python train.py --train_examples=97500 --crop_scale_min=1 --horizontal_flip=false --translate=0.12 --cutout=0.25 --targets=["its colour"] --activation="leaky_relu" --depths=[5, 5, 5] --kernel_size=3 --downsampling="stride" --beta2=0.95 --epochs=26.0 --lr_schedule="wsd_sqrt" --weight_decay=0.03
Rows from block 11 of a small image classifier, named by matrix and row number. Each number is 500 + 50 x the weight over its row's rms, rounded and kept within 0 to 999. All counts start at 0. Numbers have three digits each. After the name is the row's rms in percent of the matrix's.
After each channel's rows are labels from the 100 images, of 14976, where the channel reaches its highest value: "top examples" is what is common among them. Only what is clearly more common there than usual is listed. The data: rendered solids tumbling over patterned floors.
# conv: 3x3 conv (model.blocks.11.conv.weight, 208x208x3x3, each kernel summed), inputs 140-207

conv.103 078:513468440529487488429522432475407557469463494505491507487492529581486530427423512472530508493401492509486503503482507581503574512499537511449422560503490473348494476538481558474506473511539450496365496516
top examples: red object; orange object; its colour: red; its colour: orange

conv.21 122:505531584493523507505552539432508523515490547323527512498514353567493494546533498569520489536536490510523501492540516548567510511535520551578479539545513551487539536529536526521501502480503525505512506569
top examples: yellow object; its colour: yellow

conv.24 119:302515541546555528552514538511533498560535506509559356497556530480503530533534534541507509524550484528511495547524559495520531544534528522530555534525548473507533580536525540558509547545491496529517539547
top examples: teal object; its colour: teal

conv.180 090:486479472445491524557557526335480491512454578392489496410542415534509387474482462517496556486568413516452442504507533523564515472494491490475436539562458495517463540525439536485517479347553491532534497513
top examples: blue object; its colour: blue

conv.160 097:411533511510563546562550572522542478557487478557569431563537550536512559556536533507479470349478562571426493531545559368479528532559500335500495579534540488514541561550511567566507486575457529556493493568
top examples: black object; its colour: black; its colour: teal

conv.31 099:504483603502450552429494521478549502520538427540458493475465537556478476580480457562488418533541462544569494485519572480493478511528538527586555477496507564502546514547571540467500515457392504538511518564
top examples: yellow object; its colour: yellow; count: one

conv.40 090:508516433557529516577501476486378496531543580483535508468532528494538472494523520406484593531574469462474481498399541579521498524370522536426534511517495422537495524537406520521530542485587511476565561402
top examples: blue object; its colour: blue

conv.202 095:564513521469506489547509555469536528528510550544499563497547542521531500433505503524529563548568502491508516543555460552542514513541537545520492472516381536532284539489497527491544463494559537511536519522
top examples: blue object; its colour: blue

conv.71 119:500540532529526489524561536453450503503494574323530513511528378557507498516538500527507517529543511491486515495517502572562512500517495551526473542557511510490532534522493524523516504499533521490514516553
top examples: orange object; blue object; its colour: orange; its colour: blue

conv.69 104:515559488530494539548500515526536273458532478528479505542454523510511512583504439481318454519494538532452496390502569469480327419507257508490547525490517506554558343545518528487498530532422555531521524508
top examples: brown object; its colour: brown; its colour: black

conv.177 102:552531603408527543478446406477569535549440523530538548513397528558502560413541507589526473517547510504569522465510555473539520550520534514596440557443496568499449541582581561524526430540468541517477418450
top examples: yellow object; its colour: yellow

conv.113 071:538647449492541528578476555525581499532516581534532530579571531402491527531563483427499518517534581492391493523521498473519476484509413493454515521465459459618469501512466524525516509548521658512544534472
top examples: yellow object; its colour: yellow

conv.173 080:329493550518568566541504529486499519577467471473578364502497481486504539535518537541497478461517500563503473527455601437413531567507527460542497563506557477487530564578540586589537497555463449561470475530
top examples: green object; its colour: green; count: one

conv.108 074:508509541502568516500485477456461638593466544512588532456552542446487540425526566500606513528517474490497488583426547566506603587425611533534416578486505485455438602557516585568498473528543497487467518413
top examples: teal object; its colour: teal

conv.88 084:542496563386443530451473546472585525462467490530438534510539517501491557450479440594546450497481499542537543539593489437554536454578480481568474504482395592501402536515561532431493450531452516565473459554
top examples: yellow object; its colour: yellow; purple object; its colour: purple

conv.186 073:504411487541528489504551434517456494538456450537530501498367544609513547503507549505453518454508499494524512449436553535396502540475543472500468545532537515423541468583529552546519494527505341484471494510
top examples: purple object; its colour: purple

conv.1 106:497537591522569587549415535547599516575530476547558493540494554427511545579580545546494459510591531516545514501496555429464459561517541499584575451418545549608543536529570522562501518564421547511556531487
top examples: green object; its colour: green

conv.137 100:439493550504546514502487528485516576572536519529538462417589543450487479494508556542582540547542402495545490592537535532540574563534591546537540499500513499500467602533515544531482532479543511505513549539
top examples: red object; teal object; its colour: red; its colour: teal

conv.43 103:529500544441524508527589523432468519514337535428533526515467424604484521520532506531501519431544519505513508476495505476525501510503532446541337543572524537483531516538521545540498367508515485505497368538
top examples: blue object; its colour: blue

conv.42 093:547510576464484547495520433477513439485454461512486526517245491586504530551503459547422453495529516513549504279477566450488365477486466495571478493507518557476555403570561523504502434509430500503484426499
top examples: purple object; yellow object; its colour: purple; its colour: yellow

conv.35 110:379539417545530518548542550535498494529555483534534390548533548544510480591482514419484521531475544521460467522513555530494525528520501525410553567535537365481559514550431549545519562516511525518490561551
top examples: pink object; its colour: pink

conv.176 114:488518580543533508489459501506536543560548504530521492409537550410520501521515541555542524571552390461571538537521511538532522553513570572568561467476522530517527559514552515518507532484519523478520545521
top examples: red object; its colour: red

conv.38 065:553443530576397519444478408527471453444544452490384508437369503567489503515470484531442476529525432478581505409466551526498432451453524531533564457502515553467559399532540492379500531466483448483518519496
top examples: blue object; its colour: blue

conv.51 109:413501504482557538555531577516555489559486495546565442550570538498485554535533532534500485362487546584449485558561557385521550531569511348498493575529523504516512581549505575558494493571475510576500505570
top examples: teal object; its colour: teal; pink object; its colour: pink

conv.20 116:518488487564476557547454568563569543491565406590471507550545605522531547612441537466514545526470553521541542535551559565433526548555573530491571510448448522532453450552556549471532555560534540529526574560
top examples: pink object; its colour: pink; its colour: red

conv.16 083:461480477557508463449536460458297570508515509465520468429511508555521468497458528468537528542412431458526482513442522630512583546459568559464470531527520395361535538537448537501515529475546449456416550528
top examples: orange object; its colour: orange; its colour: red

conv.120 106:524497534510529511513510538472516558550498537538524536464567542525476540350489526550553543541504475535520505567551534579547565542549552545528463558506439530470325573554531600517500495522545508554476531544
top examples: orange object; its colour: orange; its colour: red

conv.53 117:514504555409544503533529523422513539563332534492540518486526487532525541395542524541518534464536490530518499523501540479535525544502545467551332573517493534500429559555544585540527349537526505537493405515
top examples: teal object; its colour: teal; count: one

conv.59 153:514569536587571572575508503564532494557493520527571511581491529528538575557547541539491504503518575544494536495498597511532505559502493498531506595496561520519574528610539588575535520595505553553486502473
top examples: black object; its colour: black

conv.123 084:475427521527548496517576480516403554556493473494555462474452537578516483552515584472516549485522489441553528505387535563379538569438628506527501483561581451461562533542514512559502501485545373414509502504
top examples: red object; its colour: red

conv.3 099:507532538591526498491449366516413525530572537495515504407483534452515487522534546507510523594537397391549494489364534583523512536323556597533569499479534475508547524542514521505507561478538510408530574372
top examples: red object; its colour: red; orange object; its colour: orange

conv.105 088:523519427601458521493412400526442478442581491525445505480480544474490477491440492400456517586458482515494474464450552603504477488450504589418560517426486451489519358545457524435475586488524517522496582429
top examples: red object; orange object; its colour: red; its colour: orange

conv.117 073:575501531431486514569526535468544555509511564527475575474538522538485437462529508513560590549644475495541469521538440521524495497487554539538509410543405541589354488454476485470506477421588522513601504469
top examples: teal object; its colour: teal; blue object; its colour: blue

conv.25 101:519503539517567523527473423488484551579493525537561518492506561514501530419528551520522522523527500479494472523389586553492529553380551523540477569485506501482476558603520583560498485541537496494485517300
top examples: teal object; its colour: teal; count: one

conv.60 103:544530476473491512541518574465534527520527561535494549505569526508496470495483472505532560547554506536459484556568508565556534490567510542470490528523366517530297553527465572477523507465563558550527540550
top examples: orange object; its colour: orange

conv.192 126:549541616507523554421439402485555562544524535546533561487492552522503547412526513595561498557529488493580524501526530568567534547505547561606497554434487581503438533549583547526522504528512544511460529464
top examples: yellow object; its colour: yellow

conv.198 112:498505563437556529531521533453528546575401524536548504499531538519500545426540532550521526459529501568515486539502578487525537551518548459557406601511495532495414573583552629551515408550518514576479456524
top examples: count: one; teal object; its colour: teal

conv.206 087:511516504515457531519401536568541538464547410612444490535512620485546517586460520474505502518469529490515520519520529505419491524519540511515566473397419509528423415526540529439524520539499542493522548511
top examples: pink object; its colour: pink

conv.19 070:507603542530458497432418468469496477432526509492428494504475485417525457545458419516471409603444498547479457437506542518551458421500408588525525538407476481486533393536489534431501546464457592553446515496
top examples: brown object; its colour: brown; orange object; its colour: orange

conv.131 097:539493585451555498511463418468553546561404523495546537483426486498491575394595542561538503475563484460552532483433506437477498544445541474582415508469504565529448542529569524544501384553492481474486405364
top examples: yellow object; green object; its colour: yellow; its colour: green

conv.33 097:477345526503508508479554534496510550517505417570525477506528556568493522499472532544537517433447508534536540557541531538457576539558569450522494520539508528420497552534543544521521493526510400528442515568
top examples: red object; its colour: red; purple object; its colour: purple

conv.194 107:437486575519517522481472516505548521549545472530510449431526547452501473542501520555516496545543405515558480529528548503516511537526546541558565488486531526510532556530543533508490531464482495521517535538
top examples: green object; its colour: green

conv.203 122:538531538525547506517535515499502506531316521501546541529480493534504573482553530542497493431525534503503524495502506423526496528517511435538358544526526543507526533539535553549508369569478506514473336529
top examples: purple object; its colour: purple; green object; its colour: green

conv.169 132:516515582450522526518553542371509547532461541357522521473529389577495484536517500554529525525537471527530492508535546568556533520529535541572412572540498542496509536562538567517509475461528524530500499570
top examples: count: one; orange object; its colour: orange; its colour: teal

conv.136 096:562534530569498497499443262545463497477563530526487553473433541537503535472524521505497502586511476378558516442424513579533491507384518585528558479454511517497538433537506486471513540532525519399499548321
top examples: red object; its colour: red

conv.143 062:634534541437500500501477403463521474488431545466468616500419473517506555407562448543476493509552505467496520374496518490536426446438397493560398553466440550536452390534540515449485421522497513474492460411
top examples: yellow object; its colour: yellow; its colour: purple

conv.101 123:327504490554538505535534539502502516546548502532548370497561551508500505518501527518518527532493486540489470545543561563543560544545530533473541580535527418455527569554474556543511552527520483539474558569
top examples: teal object; its colour: teal; its colour: white

conv.130 096:528498580486503555438345486503560540544538399562505506494469570505517518539489509552515460528508485514552508503507565508460499540519557520571549475346481547495459522534574523502519509516461522523490532493
top examples: red object; its colour: red

conv.116 071:521544536575549507477419368561478447516503476480539523511349451494506622495559538534458407531461500452505536417413553502464473529467451525544524506408567521503571476551551506533506528638420501452433497429
top examples: black object; its colour: black

conv.15 082:461515428452514523609557547456444454530513578465518476499519475517484418572499478417450594467596494533396428481461540498520462486474473466428517540561497448562507511520418522528500518438566556534598530500
top examples: teal object; its colour: teal

conv.83 088:473496564416550545503487561484592597575485516516552488476594507448481530476540552563623490500541470533534523617560507437524581565557575489560500485496499550544418639509527533541460477521497532542513492541
top examples: teal object; green object; its colour: teal; its colour: green